{
  "vocab_size": 27,
  "encoder_norm": "batchnorm",
  "encoder_activation": "relu",
  "encoder_depths": [3, 6, 3],
  "encoder_stem": "deep",
  "encoder_widths": [64, 128, 256],
  "decoder_layers": 7,
  "decoder_bias": "all",
  "decoder_drop_path": 0.1,
  "decoder_positions": "sincos",
  "epochs": 16.3,
  "lr_schedule": "cosine",
  "warmup_steps": 1240,
  "adamw_weight_decay_other_params": 0
}
Rows from block 4 of the text decoder of a small image captioner, named by matrix and row number. Rows with one number belong to one neuron. Each number is 128 + 24 x the weight over its row's rms, rounded and kept within 0 to 255. All counts start at 0.
After each neuron's rows are labels from the 100 texts, of 14848, where the neuron reaches its highest value: "fires on" is the input token at the peak. Only what is clearly more common there than usual is listed. The data: simulated telescope pictures of galaxies. In brackets: how many of the 100.
# fc1: MLP up (decoder.blocks.4.mlp.fc1.weight, 384x128), inputs 0-127
# fc2: MLP down (decoder.blocks.4.mlp.fc2.weight, 128x384, transposed), outputs 0-127

fc1.263 [131 159 117 149 143 118 103  74 183 135 118 128 108 148 124 131  71  84 115 105 144 140 114 142 123 142 126 137 136 140 126 112 113 132 119 137 125  86 111 113 119 118 137 101 129 117 151 146 107 134 110 125 130 125 117 124 185 131 151 104 112 145 169 115 117 147 140 115 166 127  94 131 183 125 123 159 127 124 100 170 160 124 146 115 118 137 137 134 132 149 125 143 170 164 106 176 146  94  95 183 159 163 126 124 139  87 132  84 130 153 160  75 157  91 114 120 102  95 136 116 121 119  64 138 131 158 141 136]
fc2.263 [138 100 142  96  80 135 156 170  80 126 130 134 145 101 130 138 150 198 144 164 134 122 125 104 163 135 104 121 144 131 111 150 108 141 104 126 136 125 139 148 117 138 107 142 134 115 104 115 145 150 147 129  84 100 124 128 125 135 133 154 128 126  86 115 143 118  82 129 107 133 146 125  64 140 127 121 139 131 147  99 138 139  98 157 126 143  97 144 130 133 133 117 122  95 167  63 139 166 169  76 103 138 133 116 124 141 135 164 119  98  82 167 115 166 127 129 139 185 130 126 150 141 181 131 127  91 144 115]
fires on: "<end>" (100)

fc1.279 [143 173 163  92 134 162 156 146 148 119 135 127 120 194 141 114 128 122 128 122 132 117 157 146  88 139  98  93 110 136 156 119  55 110 163 137 156 144 122 106 116  89  67 124 128 148 162 127 109 133 125 123 116 135  81 151 136 131 118 130 138 139 110 144 128 119 106 120 121 152  78 135  58 161 144 140 143 146 125 132 121 149 134 103 147 105 148 133  95 120  58 154 157  95 109 118 133 106 172 144 150 152 124 120 115 122 128 187 130 123 132 106 148 144 121 146 110 103 144 131 161 102 123 144 115 126 137 116]
fc2.279 [110  91 108 149 130  90 127 111 115 106 112 123 145 110 116 131 119 144 144 141 135 125 103 110 136 128 158 192 145 136 112 123 207 135  96 115 121 122 120 142 131 183 187 150 114 112 106 130 152 119 101 116 151 121 171 145 137 119 120 122 121 112 146 128 144 115 180 144 140 137 159 152 215  98 121  96 128 122 132 124 130 111 116 151  94 146 117 142 163 129 194 110 100 168 149 120 135 149  86 101 128 116 142 117 145 161 131  78 114 125 117 169 132 137 131  99 143 148 130 118 108 156 148 125 132 118 127 113]
fires on: "-" (100)

fc1.318 [150  90 120 166 124 100 115 162 118 139 124 131 131 132 143 138 158 114 161 177 182 168 129 100 105 130 147 145 111 115 126 107 109 144 126 138  94 122 118 168 123 155  52 126 174 114 103 152 127  99 128 126 158  89 105 138 127 141 112 116 108 127 183 126 128 115 113 149 167 121 142 119 156 137 135 102 134 109 152 148 136  68 127 115 164 143 137 119 171 142 144 101 131 119  71 128 118 127 143 123 130 154 151  87  82 139 126  67 131 130 152 154 113  98 143 134 142 158 129 110 110  95 121 111  98 121 128 156]
fc2.318 [107 152 139 115 147 157 159  86 143 128 130 136 128 106 126 133  98 128 111  60  95 103 126 158 153 124 114 118 125 126 125 154 142 108 136 128 129 127 111  97 133  80 164 135  74 164 140 106 133 172  98 146  85 126 153  91 128 113 126 125 125 133  76 132 110 129 136  94 109 136 124 131  78 112 130 172 130 134 128 114 115 162 141 157 105 125 121 135  96 116 141 149 119 111 187 160 134 125 121 126 132 132 129 189 163 127 130 186  97 152 124 128 148 180 129 128 109  57 113 123 149 139 149 133 127 142 131 102]
fires on: "s" (100)

fc1.66 [108 137 114  99 175 139 147 120 141 120 126 105 132 155  54 141 117 154 130 121  98 138 130  83 121  97 137 128 123  77 157 129  92 141 144 160 144 116 130 150 158 124 119  83 106 124 111 122 151 137 137 118 109 148 126 146 125  88 122 135 196 148 130  98 146 174 122 106 124 126 133 123 106 143 141 123 110 105 150 147 178 154 162 155 144 142 166 115 119 148 121  99 145  98 134 122 127 136  98 108  77 151 147 107 107 158 104 155 123 119 120 108 115 186 170 144 107 157 150  72 138 144  93 129  99 132 114 128]
fc2.66 [144 111 114 135 120 130 103 149 134 140 130 125 117  82 124 115 137 128 166 139 127 131 174 174 154 130 119 156 176 145 114 206 142 126 130 129 148 143 141 112 131  89 143 165 150 153 137 115 101 185 137 126 176 131 136 109 122 102 127 110 131 123 156 121 157 136 172 142 112 116 119 130 119  82 133  77 143 125 145 114 118  82 120 127  83 145  73 114 104 146 102 153  97  77 120 132 131 100 136 113 132 161 125 152 108 106 136 116 121 134 136 162 132 139 125 104 135 221 125 125 136 118 130 125 145 115 114 131]
fires on: "-" (100)

fc1.282 [119 147  82 124 127 169 114  95 116  54 149 124 140 143 110 136 119 113 102 107 142 123 118 155 122 126 101 119 145 145 139 132 126 140 123 130 146 143 113 103 134 149 172 129 184 114 111 117 149 136 125 108 133 112  97  95 155 171 145 168 128 123 122 122 108 112 134 130 129 169 121 151 173 124  74  98 133 146 121 114 124 151 135  96 123 111 106 126 128 133 112 158 123 154 102 145 142 120 135 153 123 105 125 124 126 132 153  94 168 178  95 189 141 153 122  77 108 148 134  55  93 101 160 140 120 113 170 132]
fc2.282 [125 100 167 133  98  82 142 173 122 187 137 133 100  80 143 120 167 169 143 103 133 133 121 146 145 136 124 129 129 102 132 113 150 146 126 116 132 136 108 151 122 109 133 125 109 151 133 131  84 132 135 123 142 130 146 135 126 125 127 107 126 127 141 120 175 131 159 178 164 106 155  84  71 150 129 157 127 129 129 189 108  98 112 169 157 129 182 139 134 129 142 123 135 126 153 155 121 132  94 117 171 120 132 136 126  88 133 137  87 104 163  95 135  86 128 144 114 117 128 124 166 152  61 127 141 100 117 139]
fires on: "r" (100)

fc1.203 [110 136 155  97 146 104 123  75 117 144 128 129 125 127 121 135 121 121 146 114 124  82 135 146 194 115  82 140 141 134 151 113 138 204 144 104 144  99 106 125 128 131 120 139 131  94  88 117 125 152 128 104 140 113 145 137 123 169 105  75 128 124  79 154 125 115 139 188 141 142 125 140 156 105 142 161 139 150 160  86  69 178 124 131 131 113 139 124 101 100 121 125 143 133 106 166 111 118 163 116 102 118 138  97 167 168 102  99 108 147 110 124 102 147 152 130 142 117 116 140 137  82 136 115 131 154 142 134]
fc2.203 [141 132  99 159 134 177 115 185 159 130 123 129 101 101 135 128 138 128 109 151 124 169 158  99 106 125 180 109 121 120 121 156 139 112 102 126 118 135 138 118 131 121 136 117 142 159 172 126 122 128 160 157 131 190 104  68 114 111 144 148 136 136 186 115 122 138 121  75 123 122 141 125  85 135 120  92 108 128 105 140 202  75 109 108 119 117 103 124 127 157 155 108 115 112 131  70 134 134 112 150 129 116 133 139 108 109 136 154 125 138 143 145 129  93 127 148  91 153 116 133 134 152 105 128 132  83 107 163]
fires on: "-" (100)

fc1.92 [133 105 105 143 132 148 144 134 134 153 142 138 141 161 151 143 134 113  69 116 152 122 147 166 134 115  98 127 115 116 167 137 125 136 110 180 144 120 133 114 126 107 160 131  95 167 121 159 177 143  97 175 168 103 137 100 141 115 138 122 123 111  48 144 117 108  99 103 117 105 106 149 132 161 121 104 132 119 112 163 101 137 164 138 163  99 135  79 102 104 121 133 117 118 121 151 116  76 110 122 110 122 139 135 180 137 152 137 136 121 136  92 129  81 151 110 139 125  84 148 176 134 120 119 122 165 105 121]
fc2.92 [130 144 181  92  95 102 100 107 156 105 123 132  93 116 113 120 104 138 213 141 131 146 105 111 118 136 158 126 104 135 116 104 149 121 144 135 120 134 133 108 138 171  91 135 159  92 133 118  89 130 147 117  85 158 106 151 133 144 130 166 124 127 203 125 142 133 190 152 138 133 123 108 119  97 137 131 139 135 135  93 161 104  74 115 105 155 151 159 153 150 142  95 161 116 102 102 136 144 141 140 128 131 119 118 107  96 123 110 136 147 110 166 127 161 129 138 131 136 126 118  68 138 158 123 127 110 128 127]
fires on: "-" (100)

fc1.199 [117 137 128 122 119 103 126 139 134 108 155 137 106 102 153 121 103 172 121 129 108 136 168 128 112 127 136 144 141 156 124  90 153 161 118 117 120 115 122 158 142 142 110  90 130 136 150 162 143 114 142 114 162 152 138 109 149 143 118 159 143 141 108 115 126 118 135 141 104 145  68 134 109 110 132 106 114 130 153 131 160 158 118  94 161 141 102  78  77 163 143 138 135 108  53 159 149  72 136 149 111 136 128  86  95 155 150  76 154 102 110 106 129 129 114 101 109 183 124 145 132 179  76 138 118 140 139 142]
fc2.199 [132 122 152 166 175 149 135 115 121 128 124 124 155 148 112 134 141  80 155 117 151 119  89 132 144 125 124 123 109 108 120 141 128 104 159 127 142 135 117  99 123 114 143 191 121 133 115 123 111 172 103 154  88  89 119 149 127 119 131 123 128 119 146 135 124 135 109 112 166 121 180 119 169 132 131 156 132 131 122 131  96 111 127 167 128 116 156 163 171 104 135 124 118 147 197  95 126 179 124 119 170 127 129 182 150 109 122 163 138 165 140 139 121 128 120 153 156  57 137 119 136 105 201 135 120 134 125 125]
fires on: "<end>" (83)

fc1.19 [114 150  98  71 150 129 113 148 125 153 123 138 148 141 123 148 115 109 124 126 149 122  98 126 139 102 157 145 132 146 151 100 129 101  92 126 130 125 137 130 151 164 102 153 153 134 116 135 175 129 142 124 141 164 135 132 155  96 124 195 150 134 179 136 111 155 156 105 174 103 121 125 128  97 116 116 120 117 116 130 117  72 141 130 132 158 145 104 116 112 119  57 128  91 167 100 140  98 123 154 153 147 154 130 115 118 126 133  89 146 101 147 124 162 135 130 169  75 138  63 106 148  86 141 137 118 131 134]
fc2.19 [129 119 192 173 109 142 148 108 126 111 123 131 101 100 138 131 139 157 104 140 135 128 149 141 157 136  96 121 144 110 115 168 122 132 151 118 124 117 128 128 120  80 145  94 118  93 136 132  87 151 170 110 106  90 130 112 121 142 129  73 126 125 102 124 151 123  99 158  88 125 107 146 134 193 132 153 126 129 132 155 165 149 134 124 127 118 110 152 133 138 153 176 117 162 101 162 123 160 145  96 106 139 128 153 125 132 132 120 166  95 167  94 129  86 128 112  65 191 119 127 168 141 136 136 130 145 131 147]
fires on: "<end>" (100)

fc1.374 [157 136 108 164 150  82 135 149 147 123 150 125  83 155 157 149 153 134  36 143 105 130 129 135 125 131 118 120 109 110 115 146 116 129 122 116 133 133 126 140 160 137 124 126  94 113 102 131 104 122 151 115 147 138 141 123 151 139 139 135 116 143 130 107 116 111 101 112  97 133 114 159 150 164 116 138 112 132 135  77 101 134 103 189 140 125 140  87 163 126 124 156 148 120  95 105 144 125 188 107 124 119 110  94 141 167 144 192 107 137 130 149 163 127 155  97 140  67 108 123 113  77 152 119 156 122 152 115]
fc2.374 [111 129 134  65 109 154 136 106 111 124 145 136 184 149  97 125 101 121 233  93 159 139 122 149 115 125 131 154 136 133 140 128 149 129 152 128 119 132 127 133 112 129 156 121 135 129 157 124 167 134 104 125 138 111 116 134 119 112 133 128 134 135 138 129 147 125 165 164 156 121 152 109 113  80 135 110 127 123 124 159 132 128 154  95 114 118 135 162  84 146 132 102 114 130 139 163 126 150  55 142 136 138 119 167 137 112 122  57 112 117 133 128 114 135 128 140 123 206 135 124 151 173 100 128 128 148 117 141]
fires on: "r" (100)

fc1.343 [150 143  89 189 149 119 102 147 134 136 129 136 117 189 126 121 134 110 118  98 160 129 155 115 129 123 136 144 100 117 138 164 110  97 143 142 137 119 117 134 109 136  60 202 185  90 131 117 133 158 149 114 103 156 151 111 123 176  96 126 177 119 162 134 148 125 155 144 130 101 123 115 133 107 103 104 161 120 138  95 115 109 161 100 148 127 139 132 147 100 120 112  91 128  92  80 117 148 112 133 131 104 151 129 103 187 140 112 127 124 102 130 128 114 167  92 145 121 116 113 127 109 132 143 103 124 135 144]
fc2.343 [ 90 101 169  89 125 140 177  94 110 112 100 145 123  67 127 142 115 115 115 139 113 159  84 154 114 123 117 128 164 129 131 106 155 130 129 122 122 144 120 123 130 112 186  81  86 154 110 127 142  69 116 128 155  83  94 141 147  69 124 107 136 125  77 121 105 130 115 115 120 135 139 136 128 139 130 142 123 129 121 175 173 128  96 141 116 145 128 147  95 158 144 121 161 135 145 194 141 122 180 134 125 121 132 134 155  85 122 132  95 128 154  99 140 124 141 149 110 109 127 136 121 100  98 132 132 121 123 127]
fires on: "<end>" (44)

fc1.159 [135 170 114 128  98 107 114  96 188 121 155 126 104 139 155 125 158 180  68 131 127 101 148 134 129 134 134 125  98 138 146  66 142 101 104 136 167 133 154 111 154  75 120 147 123 144  84 146 107  96 129  91 116 191 122 115 118 143 163 124 156 151 130 129 123 121  92 127 112 132 128 112 110 129 145  97 116 154 121 119 157 120 143 160 118 127  96 122  95 124 130 127 108 153  91  76 140 126 150 123 190 122 123 124 156 143 135 162 134 136 140 120 125 146 124 160 108  96  84 121  96 103 145 130 150 114 147 147]
fc2.159 [131 122 120 118 152 150 115 140 102 121 120 126 154 127 112 130 113  61 182  97 138 174 144 133 114 116 128 120 159 125 125 186 134 151 175 115 119 132 126 162 125 161 150 127 121 154 159 122 161 163 100 172 136  73 160 135 127 103 126 114 134 130 103 128 139 127 182 160 161 128 148 135 138 116 126 156 133 127 134 120  86 134  98 107 119 110 167 134 117 144 128 100 142  99 174 214 124 114  96 144 111 122 126 147 115 122 133  65 104 126 139 117 141 125 130 124 145 151 135 127 155 157  90 131 121 160 119 112]
fires on: "l" (100)

fc1.181 [163 144 125 169 160 164 123 148  84 121 111 144 118  57 168 108 124 130 114 165 102  97 150 126  96 129 133  74 113 140 126 116 121 147  73 102 145 145 147 140 117 153 133 133  83 105  74  97 151 106 114 157 155 151 110 139 122 123 148 142 147 146 158 111 154 136 131 148 108 153  93 122 144 100 136 126 116 135 146  95  71 167 185 133  91 123 119 137 142 138  64 143 138 110 156 155 113 153 136 143 153 124 125 121 107 130 130 126 130 155 106 117 136 128 126 161 102 160 140 128 131 114  87 124 128 149 116 133]
fc2.181 [148 125  89 144 103 167  92 172 108 159 121 132 124  92 140 135 126 128 158 137 138 150 128 134 118 128 119  94 158 123 117 135 126 133  98 122 119 110 154 141 124  70  81 155 111  99  99 117 143 125  97 194 145 158 118 133 136  97 127  87 136 126 111 137  97 129 161 152  59 128  12 115 147  89 127 111 137 130 137 113 120 145 170 185 135 131 131 110 147 132 124 146 147 116 145 153 136 160 135 127 144 140 130 134 114 142 128 148 132 123 134 153 138 140 138 123 137 153 126 130 122 152  96 126 137 145 154 112]
fires on: "l" (58); "o" (42)

fc1.38 [ 88 144 156 136 106 176 170 123 118 129 135 120 129 150 148 100 140 141 145  77 151 147  98  96 111 145 158 146 117 165 148 102 143  78 112 134 150 175 146 135 120 132 100 149 160 140 141 133 118 109 127 122 139 170 145 126 103 154 149 145 138 154 119 147 146 123 115 118 140 122 138 115 107 117 134  80 116 134 108 168 165 155 172 119 116 148 105 120 147 142  99  98 102 119  64  68 112 166  82 126 126  98 132 115 101 147 106 139 122 101 100 130  64 157 114 105 124 140 144  99 127 125 161 105 141 133 152 131]
fc2.38 [130 134  75  89 137 102  97 106 197 124 116 123 147  91 121 116 132 126 183 128 127 123  96 148 151 119 124 141 154 138 135 170 154 142  46 120 146 137 111 105 122 133 144 153 137 121 176 139 159 121 119 116 143  83 153 120 134 104 119 105 131 120  89 133 124 116 115 123 159 145 119 118 116 101 129 110 139 116 126 100 110 105 156 178 150 120 139 142  91 150 145 116 106 132 130 247 132 123 151 126 118 144 126 131 107 137 142  93 126  93 125 130 114 104 119 137 124 145 120 137 153 128 105 126 133 108 125 120]
fires on: "s" (100)

fc1.304 [114 144  91 180  96 153  88  86 154 105 136 116 117 116 136 117 123 141 128 123 129 131 120 146 173 122 111 119 110 116 148  81 165 147 115 111 166 120 113 160 128 122 111  85 166 125 171 146 109 115  78  71 124 195 158 117 152 143 130 135 114 108 119 147 154 131 120 143 145 143 120 139  60 132 149 131 128 132 135  93 122  95 135  70 139 116 156 151 135 117 134 106 149  95 128  92 142 163 144 115 132 104 146 158 120  97  99 130 109  96 120 140 134 145 139 135 157 139 125 118 167  88 147 125 151 119 159 149]
fc2.304 [127 110 147  87 158 109 144 111 102 143 146 120 131 147 137 120 124 102 141 122 161 145 124 129  72 128 144 125 137 133 116 161 103  95 175 123 121 136 115 129 142 118 128 148 115 148  83 120 144 113 162 150 127  45  97 126 126 118 131 130 124 127 120 126 116 137 179 119 112 122 141 123 189 102 135 161 122 125 133 167 160 147 123 207 134 125 132 107 112 150 117 130 100 154  98 212 125  91 122 146 118 119 130 113 143 183 139 107 160 138 147 122 126 108 115 109 116  79 117 111 112 157  96 131 124 148 120 130]
fires on: "t" (100)

fc1.201 [142 149 116 123 141 146  99 110 133 122 127 153 119 133 142 124 134 152 139 150 163  98 145 127 150 139 130 122 121 107 131  77 129 101 124 106 148  99 148 132 112  88  66 163 192 180 127 130 163 134 115 108 127 179 117 117 139 112 126 146 127 106 106 129 119 111 129  81 142 131 137 115  80  96 122  86 123 114 135 107 140 170 140  94 154 111 167 158 145 166 169  84 104 106 128 125 139 156 188 120 145 117 129 159 118 121  96 176  73 144  96 102  92 142 135 123 103 125 139 141 144 112 134 126 135 141 115 145]
fc2.201 [109 119 148 132  87 102 170 125 135 112 134 137  86 120 124 126 129 156 118  84 132 146 114 149 123 131 130 152 130 129 122 162 140 134 126 128 108 122 114 145 124 172 160  62  86 104 136 120  99 147 170 117 127  72 137 126 123 152 133 110 125 118 155 135 153 132 133 179 108 128  97 179 201 180 139 156 137 142 123 162 111  89 140 147 100 116  92 115 119  74  74 177 127 143 136 146 121 120  83 113  99 128 131 125 117 130 128  89 145 116 178 130 123  95 128 137 131 125 116 123 141 111 140 126 126 101 126 115]
fires on: "<end>" (11)

fc1.12 [138 103 137 152 143 134 122 139 134 113 138 153 147 131 117 128 144  82  87  83 134 128 144  90  71 139 128 149 110 103 134 118  84 117 140 136  99 109 144 135 114 115 113 108 155  96 108 156 144 169 114 117 141  87  76 157 132 127 134 137  85 109 161 151 144 159 157 155 160 126 131 120 155 142 144  32 123 154 134 120 137 126 130 115 137 128  79 119 105 120 140 143 116 133 152 147 177 145 123 146 134 120 133  95 131 170 135 126 150 112  91 103 111 121 168 106 141 121 146 133  98 132 156 126 154 186 137 156]
fc2.12 [122 165 146 107 115 140 181 115 135 125 106 131  80 139 167 141 137 200 147 148 135 132 123 173 154 123 132  91 149 142 129 140 159 129 127 137 145 129 110 115 126 142 125 138  90 147 131 114 102 107 140 121 122 143 166 122 132 128 128 107 126 127  98 122 138 124  89 115  89 106 129 157  94 128 132 255 133 114 118 172 120 117 135 123 126 110 157 138 146 125 126 128 139 134  51  92 122 130 127 115 113 134 132 147 133  82 131 121 108 150 161 157 128 136 135 142 122 142 118 117 161 129  83 135 115 110 129 120]
fires on: "s" (100)

fc1.222 [130 121 108 117 131 112 143  88 133 140 132 130 140  99 144 126 124  97  94 160 120 165 106 144 164 132 126 100 126 151 139 117 115  89 137 113 160 137 127 126 138 135 114 173 146 139 139 135 127 157 126 186 125 198 189 113 103 134 118 124 139 106  99 130 105 109 152 129 131 111 127 110 143  86 112 161 127 142 142  96 141 139 144 107 144 151 200 178 144 113 137  93 141 114 119  43 134 132 123 141 125  97 150 130  96 147 117 142 106  84  62 125 124 152 127 122 144 115 145 107 152  88 121 125 133 131 135 131]
fc2.222 [125 134 146 132 122 124 111 177 164 109 118 134 104 149 106 134 140 190 149  78 132  92 155 115 115 125 146 146 148 130 123 151 139 144 127 117 120 125 123 137 123 153 132  93 140 122 139  96 115 109 147  52 138  75  69 115 127 136 127 115 115 131 157 131 130 121  87 155 123 138  89 159 127 171 131  60 119 129 113 157 121 118 117 136 113 131  68 116 116 144  94 154 107 117 159 197 126 125 117  94 106 123 127 147 160 115 125 112 119 162 190 114 123 114 134 135 121 153 138 130 138 173 130 132 134 114 125 133]
fires on: "-" (100)

fc1.248 [172 127 144 149 110 138 144 115 118 113  97 136 131 160 109 140 131 156 117 178 150 141 133 110 158 130 136 124 131 112 114 127  94 153 203 131 128 147 118 140 113  91 148 123 115 115 119 108 119  78 104 146 171 132 120 152 117 133 133 163 132 127 137 129 108 152 127 132 175 133  95 146 134  80 115 143 133 122 128 160  92 112 111 171 172 126 119 140 137  71 124 115 113 138 171 107  96 162 105 118 147 132 114 152  88 119 112 151 129 151 115 122  96  75 143 169 153  53 127 105  95 114 139 117 153 102 130 131]
fc2.248 [157 140 120 157 137 139 124 123 116 147 127 130 150 146 107 126 130 147 135 212 158 140 131 119 143 138 105 111 119 123 130 145  96 145 208 128 133 124 121 128 125 104 126 146 118 110 110 123 120  99  90 151 165 133 112 132 125 127 125 136 125 132 148 124 120 130 121 146 183 132  64 148 150  72 127 159 136 123 125 131 121 127 114 159 177 127 137 119 143  94 137 116  98 130 200 107 129 163 126 117 161 124 130 135 115  84 134 187 126 138 119 143 122 113 126 128 145  32 129 126 107 121 124 128 126  87 128 128]
fires on: "s" (100)

fc1.158 [ 99 174 140 116 133 104 123 149 143 117 133 124 149  72 133 144 149  67  94 152 163 127 123 164 100 129 132  89 111 108 141 116 139 146  91 144 154 136 165 177 144 168 130 134 123 112 110 139 126 135 109 104 112 180 202 152 128 133 103 133 130 141 113 138 132  93 161 156 164 107 131 105  87  86 133 120 129 103 132 152 110 127 136 130 169 112  97 118 149 117  99 126 138  78  91 129 118 154 106 112 183 123 112 139  94 131  92 121 116 125 122  97 120 134 114 135 133  98 136 152 163 116 141 123 140 151 116 164]
fc2.158 [144 111 109 134 125 177 132 114 119 132 110 139 126 172 128 129  90 201 156 110 117 124 150  93 137 127 111 167 123 125 119 165 152 110 151 124 101 134 143 107 140  79 112 126 126 117 133 114 143 103 137 187 169  97  77 126 142 109 125 125 135 130 122 114 141 133 131 127  69 141 103 149 179 153 127 164 132 135 142  81 167 142 150 120  86 152 152 129  92 187 174 113 138 151 148 155 130 133 152 151  68 123 132 133 159 143 138 122 132 108 142 125 111 122 118 114 141 150 128 128 112 101  89 123 121 119 123  93]
fires on: "l" (100)

fc1.314 [100 105 132  75 102 147 134 137 139  88 115 134 142 151 164 127  99 150 172  83 145 112  59  97 112 129 154 167 123 141 127  74 162 115  83 101 132 103 119 131 112 124 149 189 131  94 149 140 160 103 148 134 155 151 141 135 115 132 127 143 136 118 133 150 112 123 108 156 145 123 115 118 103 107 126 142 121 122 130 122 157 160 183  94 129 159 154 141  82 130 110 129 101 142 134 124 103 176  95 143  95 142 120 137 160 183 142 100 119  83 117 116 108 115 140 133 149 169 112 121 119 122 130 128 148 122 114 139]
fc2.314 [138 122 126  87 101 145 127 135 133 122 124 130 184 154 154 131 123 136 196  74 140  84  52 103 119 127 124 156 126 146 130  84 167 132  77 126 122 126 128  98 121 122 160 177 142  95 149 163 151  97 138 145 147 136 115 122 127 132 130 138 130 132 127 137 141 129  91 113 142 123 131 127 101 111 132 139 125 126 124 110 158 164 174  96 130 140 122 125 103 177 131 119 109 165 112 104 127 172 105 142 107 125 127 139 152 210 127  89 129  85 118 135 113 120 131 125 147 182 127 130 128 135 110 128 132 119 119 128]
fires on: "s" (100)

fc1.5 [115 111 124 144 123 132 159 128 125 135 127 132 139 120 152 142  96 163 150 107 162 162 113 105 107 125 121 123 146 156 120 145 118 141  61 162 104 118 152 129 144 158 115  90 110 152 107 115 107 144 139 148 110 146 106  98 127 131 144  94 121 141 141 114 118 108 116 146 135 137 103 125 123 117 112 146 122 141 163 125 154 149 165  78 177 167  88  89 119 133 172 148 102 159 140 107 116 121  89 122 122 131 146 108 125 142 139 161 138 135 176 111 155 113 120 156 140  10 152 145 104 121 110 108 117 135 136 110]
fc2.5 [143 125 136 118 141 138  99 146 153 122 122 127 128 151  80 126 148  80 128 147  98  97 159 146 159 140 127 135 102 120 132 127 132 150 182 131 165 121 131 126 136 106 158 168 162 108 139 147 149 152 116 111 143 119 124 167 127 114 121 148 132 128  94 116 143 128 128 107 145 124 173 131 133 133 128  98 134 122 113 119 142 123  93 173  61 119 169 159 127 122 102 119 142 100 117 132 125 121 164 114 125 125 127 146 141 108 122 112  96 118  72 143 116 145 129 102  98 255 135 131 148 158 107 134 127 140 134 145]
fires on: "<end>" (87)

fc1.48 [122 146 141 131  77 149 117 130 143  84 133 136 125 118 110 143  70 126 106 181 115  73 114 153 130 129  93 111 147 128 145  78 137  97 128 112 121 134 145 144 111 130 100 155 163 124 132 148 143 134 109 117 100 117 178 126 141 115 137 195 134 147 128 142 168 129 116 105 127 143  98 140 146 156 133 149 130 118 119 195 114 135  76 120 131 128 158 119 145 135 119 174 157 161 157 119 105  63 148 102  97 133  90 117 129 137 138 113 150 162 126 121 152  97  88 143 122 162 110  99 125 128 108 118 135 157 124 119]
fc2.48 [153 111 154 143 130 121 122 171 112 137 107 121 132 130 129 122 122 159 106 186 114  64 120 110 134 139 100 145 138 134 132  67 139 129 131 120 130 153 128 118 123 168  75 153 139 116 126 156 147 120 115  92 112 110 191 116 117 131 130 149 134 132 156 131 143 125  97  71 150 143 151 104 119 123 125 127 125 125 146 137 136 128  58 142  84 117 145  94 110 116 122 142 201 185 122  98 125  92 124 103  75 125 129 108 131 162 128  94 126 165 118 130 122 103 130 140 112 173 133 130 136 144 117 116 129 149 134 108]
fires on: "t" (100)

fc1.244 [150 136  95 132  88 175 151 121 132 120 149 108 141 180 112 117  89 140  76 160 125 146 134  89 115 131 129 110 103 118 117  88 133 110 129 131 143 111 147 141 115 153  56 115 136  87 127 150 124 167 133 105 160 141 142 158 129 139 131 171 125 129 126 146 157 130 123 116 159 112 112 154 109 157 121 144 141 144 119 142 142  81  72 102  85 110 135 137 195 129 124 140 149 138 136 117 137 106 128 106  73 151  97 100 109 168 133 139 153 168 123 131 153 129 138 148  71 130 117 119 104 111 126 122 109 128 159 129]
fc2.244 [133 108 159 114 126 132 114 191 113 117 113 124 151 116 156 140 132 148 153 122 128  51 136 153 157 128  87 161 163 141 124 120 113 120 132 115 120 123 150 105 125 124 164 175 158 137 138 138 143 103  90 141  89  75 200  85 129 108 121 110 125 116 128 150 102 123 128  96 108 137 138  86 130  96 133 121 125 112 141 145  87 172  85 183 123 139 173 115  96 137 137 153 140 145 123 137 134 110 117 133 151 136 129 126 145 153 132  85 102 119  83 132 130 148 136 113 134 159 119 127 168 145 129 120 135 169 128 148]
fires on: "t" (100)

fc1.208 [121 138 116 123 180  78 154  77 152 109 136 151  88 119 139 118 146 102 112  85  92 153 195 152 115 110 121 149 128  94 128 121 144 138 124 156 172  99 134 132 171 122  92 189 106  96 110  91 117 134 106 126 143 138 124 118  97 103 123 119 157 153 137 122 111 119 117 187 117 121 117 132 177 126 138 162 127 131 152  95 162  76 133 112 160 127 160 147 156 105  87 108 121 105 114 164 110 125 146 121 121 130 165 113 111 108 115 128 102 120 124 140 157 143 125 161 137 117 115 102 134 116 151 139 127 125 133 152]
fc2.208 [145 131 103 133 100 185  87 174 113 176 142 120 155 135 117 126 128 158 165 167 157 117 100  86 153 130 147 110 148 150 132 124 115 142 129 132  91 138 125 128 132 147 161  58 155 156 146 151 116 144 168 162 125 140 155 124 124 142 128 143 128 130 142 128 135 125 176  63 133 142 124 132  43 106 123  95 129 124 133 150  75 166 126 145 105 128  99 117 116 173 158 129 143 140 146 106 134 117 122 129 129 129 124 142 128 163 139 137 109 133 143 115 105 143 130 115 128 180 131 131 145  88  90 120 124 137 131 144]
fires on: "-" (100)